From a checkpoint of a small CTC image transcriber.
Model: 32-pixel images, width 384.
Rows from block 2 of a small CTC image transcriber, named by matrix and row number. Rows with one number belong to one neuron. Each number is 128 + 32 x the weight over its row's rms, rounded and kept within 0 to 255. All counts start at 0. Numbers have three digits each.
After each neuron's rows are labels from the 100 images, of 14976, where the neuron reaches its highest value: "peak on" is the class under the peak. Only what is clearly more common there than usual is listed. The data: seven-segment displays showing three digits.
# fc1: MLP up (model.blocks.2.mlp.fc1.weight, 1536x384), inputs 154-230
# fc2: MLP down (model.blocks.2.mlp.fc2.weight, 384x1536, transposed), outputs 154-230

fc1.34:108091136126125135120153079126110179190150162139159183130170138138133112101168174167091156094133159152100074139145158115200068156136156147132111124104171094154146120105124043122179151149082073056110075124126139108165108110066162131
fc2.34:078092077121157115158211215078113072160075095143095071107076084136032121142104134103145149128100121107107103141110168183115104162101121093120120127129180151176097159143107151161155120129091157188105158109108091107124137129120156133
peak on: screen

fc1.646:071136074151152150112119159149136076137088142152102120112071111091066117137164064143080113132107093132150154115083113145154158118115172145122167154151058132116128171110105140143114092075114193108110154181052106097146131198159106096
fc2.646:136145135126149148114110085190124145168122104129085075188134103051093117158178134100105141094133126130153121173099135073186124106162114146116115102168106066108163129115183157131118128097122197123103112123084122076164092136152174134
peak on: screen

fc1.476:174149139112144188082093100107109151115166103135136150101139148082108085156124161199084141127138159076141183103128167077146168175153130120124182115152080183108169114180095128153150163120130096167151123103095095111118133122132132078
fc2.476:138157151161099111120198134151144146137102130067120145126113157170151120141168162139126091197179139139161178168152084178113159079172094136122152099132132112055102162114094091165088097122053079146133127100159148161111090135092099119
peak on: screen

fc1.166:112123184107113098151070138161104129168097177129119104112093106167124122125111110197116112187190096092138170113131122099154167084138201113144201115094079112144183165146118089121113145093092154134112135087086152161098117134114136096
fc2.166:190190199141156130116154144153107104113123149067193144090088163162125124116146124169140116096064112182147144166135097179101166104159129141081143106154124104053098150104086085151086120141105077189163055122118128193111149082140092092
peak on: screen

fc1.708:170122121131100094132090098077035150155075104111102118139079104110147098091092176138120109170080129169121109122091168154150161153072089159129088133106143189176090133154100139099134125098113133138139095174211204156164081104088150094
fc2.708:123149222119166107145151150110090108114174161129206152094117135157155152131109123160113135093083102152139122108137114195105175085144138116097132102113133120039108174093101053142097127127131088178163108083098163236112145091124094087
peak on: screen

fc1.488:101124149091114137169167129107184095164143137054218130185134112123117055136102062106179140172121135138130117146111125149074161137061131175137162167116110109044103177137122074190158166064161114083106106112165147149120117107149203172
fc2.488:126164191158134104113104119143153074116135149078180173058139208120129113090183174204138118114109106127136131122131094165115193137178152121110138143127158102062105159103125032137062138151117099183184113125131148207106141068140059061
peak on: screen

fc1.420:120153102131087112104102107137184204103159091161079077210109183143163115155155092077181209101106202088118139157097147112105109063118122144128095074072159157116199130112128151119162117081170101139111123117084126131105168141115070128
fc2.420:162103203138161089112162148118071097184159159126183091153114118132155121134137118193137111106118173132104141157144138142152139119156118170161174145142177145092127140086091105154043112137101107186160099126154161168096182107142112085
peak on: surround

fc1.68:096170087180159144086113135136115057137088131154086114073111119115061121098128049108142091113115057080145159142115102152141121147145138111117137123134108076114145187115135122113118083082142197101131150133064142122140123109154104130
fc2.68:156131115143115105109157107180115122191119117086108050179142104058123098208149083129102131128153128126156125156095095143189097094175107102110104101156123073112159130109159143127092113053133186093088130166074152083160101130163155137
peak on: surround

fc1.693:126119124108148107126135086104128095112118147142098148083126156109090111130139151140168181151116108106135064111186189112106162120169100145125084125112101119097162156113136159075149160123172126186135137068139128110114150122123083149
fc2.693:159182212164110115093148163134141109096143147091173138088127166164113136149124135166118119131096146128146134164146084146085195076182124171123130127101113117046087141129119076099070104169099076181191061105123134217100156111120119117
peak on: screen

fc1.168:172133125079120154134086132135157134108165110121111124184138214087088069190159119132191134115171127096104139179108126063143090086124117213079118073100159108096128174133097073108156147148071145131077095135150138157083119113123131174
fc2.168:167103154150147165145174120078150124151168131165170127143107077133086132139098151114170119141137158074110150119115161134154097116102158173146134155177116113146188108157132180163111136142188111081120144104147132099114142117163167080
peak on: surround

fc1.35:154037165108143073155129110061124144080129126113131146121203163166123128150147128159126103115145108151144088146115141070114162102137203177109151159139120103192190193080103108087040151150069110118147098152112152104160174079064126158
fc2.35:129136202139166170134116127098121077097111158163106181124084137135089124107168142160167119143081130170102107080117149147132169162092094139129083108125120086087131065120148009156104118114097102143173173100120111136112146105118114084
peak on: screen

fc1.72:153154112197116110144115086165117117136152139142091122111172132170162135083149155141120107053175106163143119120108010118181053197093123146126087120141044176105131142087150167116091200191132187052087120126148119103104157152110098117
fc2.72:158061129057136152113084138157171122132190132129167166074142116101176121132144131128177181170136124102155095163141121119118152148083120097070114163114203174141133093092150154118129089131111132091113107182117143122144162093120124087
peak on: screen

fc1.83:163106139156104094108151052142141134159171146111133111053119160153126142091149095090109136097201152130175104094154098119173129116145113128132071113139104123068125088129177138159090194195136167075095174094168161134121166111176156127
fc2.83:096130163145105143120124129165181097104130118105164157095157131144176165164158152119120080144168128105089130072126095154129140159112172099128087157072109206123124104151110150114118094171111113125057170116085132048126107129124151153
peak on: screen

fc1.220:080162148098139131098195136138156165131137134174191092148108175103165101186188133121110160180156135137068132133099095129139086108055143125137121046147121128047207156115086084126128087112131112097145071140134091087173128177138132200
fc2.220:161111179142122099096178146176093078130142164051130126104146143121134124121116112213155110124122136114127158123127108144141176136157143168144138099171185151107156158096106095152028168144155091158153162083131142173104215108136087074
peak on: surround

fc1.260:157141167093151115097082143138147161070136140178159092162107156118120052172154108093134150179121132134118166121123143113152171105127132138086053057104099098103124134110066074115123165153140121172133097134138121141115123166121152183
fc2.260:106097153137125105097148121132126155112165192157086098163145110114124139137146132178181099142127148095163157205161134101164124117109110182130143158119134148136125160129127145115094158119094101135094124115124135147136151138116142083
peak on: surround

fc1.238:113137078150132152147159166150125077119149130142124153116132153073078113081092100201122135131113084094161154195156088122138145126204138167129138166098134093095133180102087144103141136108144159117158147085145102115125085078121125088
fc2.238:175162126143129123152092154104131162092059117110098109152165157043117120100163088126083074098078131110100166098129119119146124143135098146186130148113108133099109110102112129166127136045106135083154118116114152073174133124134141119
peak on: surround

fc1.689:068112175103172075077130118152193179088182104216175071156115102148120150172163110128114179141107138097119111082105170147144112098109126121067079120114104095116091111109135081104127203121121121158105127140109130137129123111106107133
fc2.689:083170130140078136125155145108112105117157213107120092143150101136158169142099164179135107163131164098153170194160087163153091122127129200161143169102142180108130144111150112097112145150083137115110108136163136127143154116125114058
peak on: surround

fc1.458:112157094145136108134156121130131074103122122134117138117117121084096116088072102143131115116108045076155137183138075144123158118188110151115149162108122114076116168097133166114127107103150186093170145084112121110148093063151127097
fc2.458:178149144135098117150118127122159115123065117099084084147175157011124124126139072134079101102143110103121152113114118132170103117184108105147147146107131115136118124124151163147128106072076137110132097188097152084193137135133150086
peak on: surround

fc1.13:115133132127149161139103108171181092132145175187145161180098107124107100073146114141101167130184123095137140157127157198130107156126143104147186175124097058103078168100175056152107148152093058119208125172164176165103091102099194169
fc2.13:108060123127103141169107170080109145132112109178159153158112162114101147142144109113123109128155162104141136116138135123117158146112129096105080148123150116149039094104075069106142159152103113182143167140109110110175155161150089103
peak on: screen

fc1.142:086189149106100128087125110116089148133077146130152162117152123137158171098120121151086116093138113147191088144060145144089179162087169120107171139118163120110081080142091040075118081145140104173117126052098120143118157176122079082
fc2.142:139132136159094122134149178108071098101127220102143143140117156158088057079111157126136137128150128141138119102183050104141109093124123149097136140142129150090135156163089110127025152147081146178156154137127155133172160085087116070
peak on: screen

fc1.416:117146110137145116139108133136153111092111175153117101108119159153131125098120046080124135174108099082116125100130145101088144132067137145111129135132175124110105208114121129104170126158096140101152142216085129163149145171144124120
fc2.416:150156198172113104087173127150118130149153137082163134128119176130122129143124128175122123092160143170154142118129059163141152107193057126069102113141119073033132144155122065121015125093124101178150105077097183208118138093132091096
peak on: surround

fc1.332:149108087202100133095163153124166133193113140100102196123120144133136125046158161123177088237143188148109134120157128120129122090140110099131105204143111131103127178170121090102128110146137122125135157134146108143114116109115124163
fc2.332:134167176156136159153108134130161117160124154095127139156171199203158109096156091192083099077105112170074143101080114193137162087165141088096114121142089110073132184139114134140029102115145083201131081125107148207113100091149072110
peak on: screen

fc1.694:113168191132053124086139105200109154166145142087198181134117126064136094152120112129127094147082102124107133193123187170150121136123133165141140012112129113133116090175075101054135147075137082104137151098140118110169154160093143145
fc2.694:080125021134147168159119128115125128115089066094074087125155179113150195154179148162144079184125102093114149167165171112104131114119102085152100133163153145174177133087159149112152124145129190104165095086110132112146151106143102169
peak on: screen

fc1.235:116101168122158105099099110148197172080150125164109092152146144113064134174144115111118153148123129179133108139117139077105100082106133148076098078102127104087125160168074091101126180143140146161096123170064178154126131146151125173
fc2.235:126109164133128104125120108114106152117151163155116107161122147136085149152140165161176121165133122095125078190156107112178108058092118172131137151176143130164162144121118176139145176175146163094096151137131109147105154118137173097
peak on: surround